config.toml
model = "image classifier"
horizontal_flip = false
num_classes = 7
mlp_ratio = 4
inner_norm = false
kernel_size = 3
learning_rate = 0.00088
one_sided = false
adamw_lr_other_params = 0.0023
lr_schedule = "cosine"
final_lr_fraction = 0.1
Rows from block 2 of a small image classifier, named by matrix and row number. Rows with one number belong to one neuron. Each number is 128 + 32 x the weight over its row's rms, rounded and kept within 0 to 255. All counts start at 0. Numbers have three digits each. After the name is the row's rms in percent of the matrix's.
Before each neuron's rows are labels from the 100 images, of 14848, where the neuron reaches its highest value: "lies over" is the class under the peak. Only what is clearly more common there than usual is listed. The data: rendered made-up planets.
# fc1: MLP up (model.blocks.2.mlp.fc1.weight, 320x80), inputs 0-79
# fc2: MLP down (model.blocks.2.mlp.fc2.weight, 80x320, transposed), outputs 0-79

lies over: planet
fc1.259 136:117178154095123149028096175089189125131162113060103153158112130147152152157105113167102122080126089129149136102084144108068116145083104138152123088142146120091129071116122173130160117156188133154156128167174168095188110091147103117112142103
fc2.259 116:060105140095097091157120138150099082169102197124117108120129183127160163107104171158150118142133160144119112106140107156106168106031141134178166088130071132085117182150155143097115160122092100163137135145149151095157154131062083153184140109

lies over: planet
fc1.284 123:177139125184178118135088035170147178114097152101145103103137073137090082137136137123108117118151173144142091154079082116134129138117151129160087080040100108138075167163096096155140135153105140090178143085143131138123158137146146134181086117
fc2.284 124:101138107153105086148066119109076132147145196144135035115121137096088153138110117171141128158076215116119116123111089113159133119103198132124129083132103120126061192109179105106151095103158085130151155125078085128122177115136117108146135117

lies over: planet
fc1.16 081:203099119101121172119128143095115159099126147075117187142114084168118168198114107124203116185139105152192141177170112151118133155110119140145177129130142141122146114140075161152143143078152100066123127111100072175141158169119099188135133113
fc2.16 083:091129179063134173124139109112173093107151170139098123101096073123137084145144126174145108133074082169119064124083100184117153091173110100101159127095067133128173175129101096166063106139161084172144114111148135104117143124201141113129120114

lies over: ring
fc1.188 162:042078067123102119109090153131184098081135186119162129117133125095126119158133132100166148144118148121130122180095089064136084123138096103156140127088145197102126149175119119081134116143091141075120100120082139154167127116212112109147093178
fc2.188 135:134133142117113193140137151130155120173157142160184133129151147142144144092135092133116149121162126159148131131179126122103123076096186127130144056173150062190170074133099095123105102063072141091136130126099136121080111135174090141227139139

lies over: ring
fc1.2 130:132105126089092113113136081144110109164143106170122113133098117125171141121145117169150177079110092132160103070174155152182121065120092054165141163099161153161140097162106115133167123096100099126136160133149108143102161089098064043147066164
fc2.2 118:103121087134120112116174140113064146120155100158162159098139148083166147095097145087144109125193112097150203141159095112116129070119123146060178165094116119109123110081217151105107148125105162146099101084177069091142139162109085143137115139

lies over: ring
fc1.226 119:182139094183114164133116151133144124082063124121178131159108110120122143135116132151121160134104158099123060133142114119090084181145099116087152121165121050148115119110190111152159098146107092052144152045145124116165144147094196133108176153
fc2.226 118:098109095075111176126088155160079127153119094178140145181127170079085154127186182108156093057172109145156130144181113168120128137127181083130132098134173078115160150100146158146114110078118165114143112193145156108150131151155071128168114127

lies over: planet
fc1.153 106:134071073162165115113089136147178106185080108119126149183114146149152119148152123101133106085129077151134123136171092139119196153120130104127080089111080150098100084147124120156094102138157175175144112225158140123165140159122117077198140120
fc2.153 091:105150160136106161162173163142102076155170162156127075145119155155145179119122166170119145110176112149121178174175148144137102121102149071095157154078093152130128165190139146110146116135095090041070136130103154160171095147089139144070098124

lies over: planet
fc1.305 110:090164143078165147116130163086096112106143095190109111154119119154134147126105133061088092040150124105152191101142120102107096132123100125131126146157157177144160104098108168136140133118119169156193130189215141100077127116157138155143112070
fc2.305 107:137152103163133154125123168152158140173164100098133154112105154107157159174180133186137122170059127126132147117131145145161129113145158164140156099124179081151120152080146132100145099008178139125089194080151133169163143139107118126109194131

lies over: planet
fc1.139 086:128151113147116121179088164146145142081172147131159143115125137119107164094113128074100176139125106170148149147173123136095123125170076122131192180175120084114105133167174035115186117095114120089115083084156127149134154087182094135056121142
fc2.139 082:101160110170155122084207159100157153134110162109154127171141165152104145146062172132183196121175137162143137136092150164152132127157171077110138112144053089139116105138148149121137104096088087182108152135158139103091173130093162152141113196

lies over: planet
fc1.310 093:154119157120079179108104131115121086132104147103185147107118092104147175174087094094103187094137122122121148120150115116112125117203155077062163162133094144177084163110115142152148139114133066083142118137122041131059127127137078146081112116
fc2.310 094:132089094166128129082124099104163167125118113105116069181147107098113128116098209120137126136184131157073136175157126148142162171141196133121121146069109089105215131134105162109141056086079093157070135144133141153129109159111116140083119131

lies over: ring
fc1.132 127:091157099123175130117157154197179104064109182098113177161130146104090107104143121109129106161117138099178139110099119081087153116119177162046193137150171073098149164120101124115137120103161108126131046160107168102116133156125114172122141118
fc2.132 128:125116152089086122115147116121083107136201121168108094144141124129174101162075080123111108162116134124060108128167094151157140101138094096128094125130170161111082105182164105132069115158078118135177114167192084147150166172088108175184165117

lies over: planet
fc1.159 097:118098127168093066083087175155133112109118136143089127083149185129091119147155205119140084113114115103123080133131127107157132128119144073108147180094156154102135150109111142151235127075090147124155191202099130137144118148107150152134162162
fc2.159 083:137133127090172151135090102121068110179147181107121086195159175131072137087120134141100159146153155134127117146202153118166188140177199145141117098116084098127139106106118145159111149123099179111182174141093143108061171138168148132094120126

lies over: planet
fc1.220 113:166099160119108107136104145122111131151093163140160087147144099138179042092071134122109143164086117110108080139188079141113123109148102137175106123110139195229114169140132112126152142130137073113149175076124150110118074129118129062119103158
fc2.220 119:092129127133127096158133053149126128168185109172108064064089103078152107132155132133121119107145171156122188134104156138191106094122089116146157131108106150098127107157184085165107123105084092094161143134158042142124154184130119131166102174

lies over: planet
fc1.96 094:182207137102149098122165166117115110100109113147064109155105154118121122080119162101156156111134125095104054164061056099137089117158144124169147127127141090107124122079161118163086130081180143157117144091112136139116136148162080067182112160
fc2.96 083:087124129178109124099112110174142183165181148132159149107120102090089150105122128168160137113163137179160165111138185095066154120082069126070114144133096152161146079153157152062161071099120128093107096131096139164086098099156166113136076097

lies over: planet
fc1.217 098:102144143129134165113142128121111110148094136117145107133106094068081200133118119097128042086149081157106127175111147148135096150139118097066147149187164072104136097140135091118229091136074106138080085145183177101140102136107127137122114122
fc2.217 094:133128152123071093131053148107118133104081146126131127127124122141122082104066102180173187080142131149102153122136131067153076107182118150150104089105131174130093124133178100123101155116072117070135127155105090158090108075158196161152142080

lies over: ring
fc1.68 105:152163117102142113155103118107137092188197099115127123129191093092128139089083156195142107139123121161174104128181167115154120099148114103170174120098129210155124071145072112140107132094103131150135189134162137179066090158147099121153094128
fc2.68 100:101103157076065103173115125174124143123144098156114118063023150151153126127069125116160131167115103098158153140125155160167129116105093149112132124101141146121133151110157127167136088171108114195184145094188104134107141140134071068136067129

lies over: planet
fc1.219 071:181118117146088096124096131099114146115121150113083139105111134148107138190131166134159067131166150135105085150174174151129130123081068164178135058124128106147119143129106144137155255109127173123193144135133088164144092125102127117085114109
fc2.219 073:118177172083204188145143104171119075135183109105165135122140123115098122129102136149157120139114122084145213106154144101153111159141136099101170176095090149128120053122152083150117119127108155135110144111189103081203083108154113127108104165

lies over: planet
fc1.93 114:086119076128122156114155110166110093096128130073150178158088069056124123175112178093162210113134125146125121218120133093139166141136151080108127157091163091111136168143121117161150098126108111110137115173142079081129113192130120103120085111
fc2.93 126:108116113151125106128111110168165151086151065177185122220094159134131119087143136108049149084092163104119166156140083077187127119168135061105138075110118135129135160109087132114176110140097120106102174138092101091126130127098160095164109121

lies over: planet
fc1.262 113:150183092131153072163094109087105157103114134142166082054131145142193112134114088110149123166103151097120036177149151113138123146167084111160107160146122126176152143072182051118174124106104127144119160109175162138101149125124155096117126154
fc2.262 114:121116182098143146120138154158144090183184164144042151140154094147092169204108180121154099113152099159106171176121116171110114136107159104096137066144136139169093115143113168114098166073096099147137114138174114110127086182108067143142139117

lies over: ring
fc1.99 096:111098174162162127178113176133147190195122117114162124178156139149070140175121055139113055138133120173137155141128092110157149194162161190164070138175132151159135148116142132130161113095130147145123133143121099163107131109135159146179180088
fc2.99 103:175160111085137123092172135191136116084173119128117146120155108116177058085154129098110086163126154102095140162098138124178078079137139152067180118143119122075126139159156136128106103118144149136069152082183158098125135113113136211077116169

lies over: ring
fc1.118 077:112108117140063138096113128190086114136114133078147089140171140125113179136219152124165118112149135171111132156073123067109132100113114128187095125186133095166054113091106129184138171131177108100105104162170153110152126140139140083148088106
fc2.118 093:128153111094060138110121169099129094044187161126082204164163130115128123127181169125080156141162167055112151102150128114106108177111120138085081117175172155150103083149097141129108120120114111162141095127174158143117097104135178164156106123

lies over: ring
fc1.64 080:145153125186093159142090117108143048098129168149151128138103045159127133163104178161110111119121139133125118138118054078157109197117089136125124138176164075137068112102130127114105080155188106092124164104118074145112119083118150175167120132
fc2.64 079:132110131031104171178107123110069159129123123112155122157139123084091148182163056129074117162122097143066119086142121141104109108149138119187129187102091140122172129076088130121115088155108157129171081156097179166132142156101131076117126134

lies over: planet
fc1.25 091:147160139139155187109087085119160140157081117097138151155169133096142146114115108165083106108084124141111088155050129117150099145107156084189129103097091093144054095101216089105080147133145096128151137137127149150135119124120158101097146216
fc2.25 098:096150152149126123164128133114166124103092127107146125120105125134153108126135108123141128155110110125143110103145149107076094073099124134087105157201160118109133111090000103122117109057120090100071130137061150096101134090125066098176091075

lies over: planet
fc1.23 071:098157115139162111068168124085111153142103122127150116106112168150114141165097105090092162129150210177083129127178138119098137160119135116142197137119170179105132120160107130102127132144215098139155204153149107195140085165101102085087102125
fc2.23 066:138134100127126138111134156106118094159159112161121110158158123104116139134182159115104065146134105093121152125166124187109145146081150109164187094116154107211178082155164146174105094061100108120131104061138063124117114070162115093178174154

lies over: planet
fc1.59 102:108131045123125075130128110163163106129160124126143088135144106154136127063151161134087095116073118111132150135088127126099150162184102074104044167150191083118132101169120154106158162115119145208143156095116137098109098121159183139075135153
fc2.59 099:099124109169102136153108117152110119106109173111151129142112110123106117089140119120104137092172109153123139112073144148151052170164145090141169050163092154198172129171177102138191157118163091168151131117114077105080194093162080133127159160

lies over: ring
fc1.240 082:129167112106118101168152081137120160083135136148127108127198170103118090065220179146100145119073128095162143139076098113098079131092139157114172144133089078101135150102124101110134140096161129075071084080144089140137177150130162133132151089
fc2.240 090:098127211114166168116094207177131089166116109121097148126110111103107197137127166113137148084180182104147144159178166164161147179090142123099115194139170083169134141146126156130196107149144144152117124139076123160105104122132096146152144150

lies over: planet
fc1.60 130:155107078148144156221148198150100134051144133158103106097143110146081086131140155122110136088225170116089141137121083130164112121191152137150124133100115121153133126104119116162079181132089127077155138138141110142115057145116155152100145119
fc2.60 108:127164153039076100154153096099125145169108130124139126120158160138153135143101092110117111154141113124179124125158187155111175159099089121182208128129090176082062183085119170152149122119123135197133086106069157103169160115136122120123139129

lies over: planet
fc1.257 074:165128126190143101169151162174124079161132156103119141123118084219138115151050195166111113079158120217102138168086117123157114110183128126123096128120135115154128072127132139087094130103143111101154121087098167127116186157152127156128130099
fc2.257 087:130133152095157076114080136117093133145143133158063142193122160098133157137100129075101224139069112117107154081149218170146122102099102128127173097103109156129128170120128184146131168114154182129085112130145122089094116129165090120147092103

lies over: ring
fc1.91 104:140071120114129153066023113067142099181104166136101150106095103164109157135129057162131145137076133135136136090129125083125175168129196095144126139093102115119106112096096151121147100131095174103103140145148110082084134174127144160162111073
fc2.91 106:250182174127094124117194138098153128108134148116109142132105110168100172100142104127107140123184154198188149124098120104091149096106143111114118083115106122113113105121147158185143107177133139148126105150200144125095151185105136140113163085

lies over: ring
fc1.177 081:165204084152079122193086128147123096112143156130127113178121130147101082140135148161093063078133128095101159155150151090160195117131131145155124081115104145145142123114099074152133151068154148144176104039128117125168159129135166067118119129
fc2.177 077:189141113163151129114136171151187194139059071161121114119119165120115116144130138120146135093157150117177139081083099119120077159185143142125102147116131122154119132116162148120129152132099138088129161242108170188113069167153119173151105119

lies over: ring
fc1.229 099:152146141106135156084093098132126152146063170087123090155093122095150148161159111116124080115096085128095079149145178131142172088117172184098153070134081122120077145122125184174069103129116141125074117110161117146135189102123087108200120089
fc2.229 092:098095142130107091135096108157093129072105120173108147027119131165088157152099166107105128055160191176109134131139095172140095199115165089121131156110178122163119141188117152101114088102150079160109121149137128099172121168134142142087142131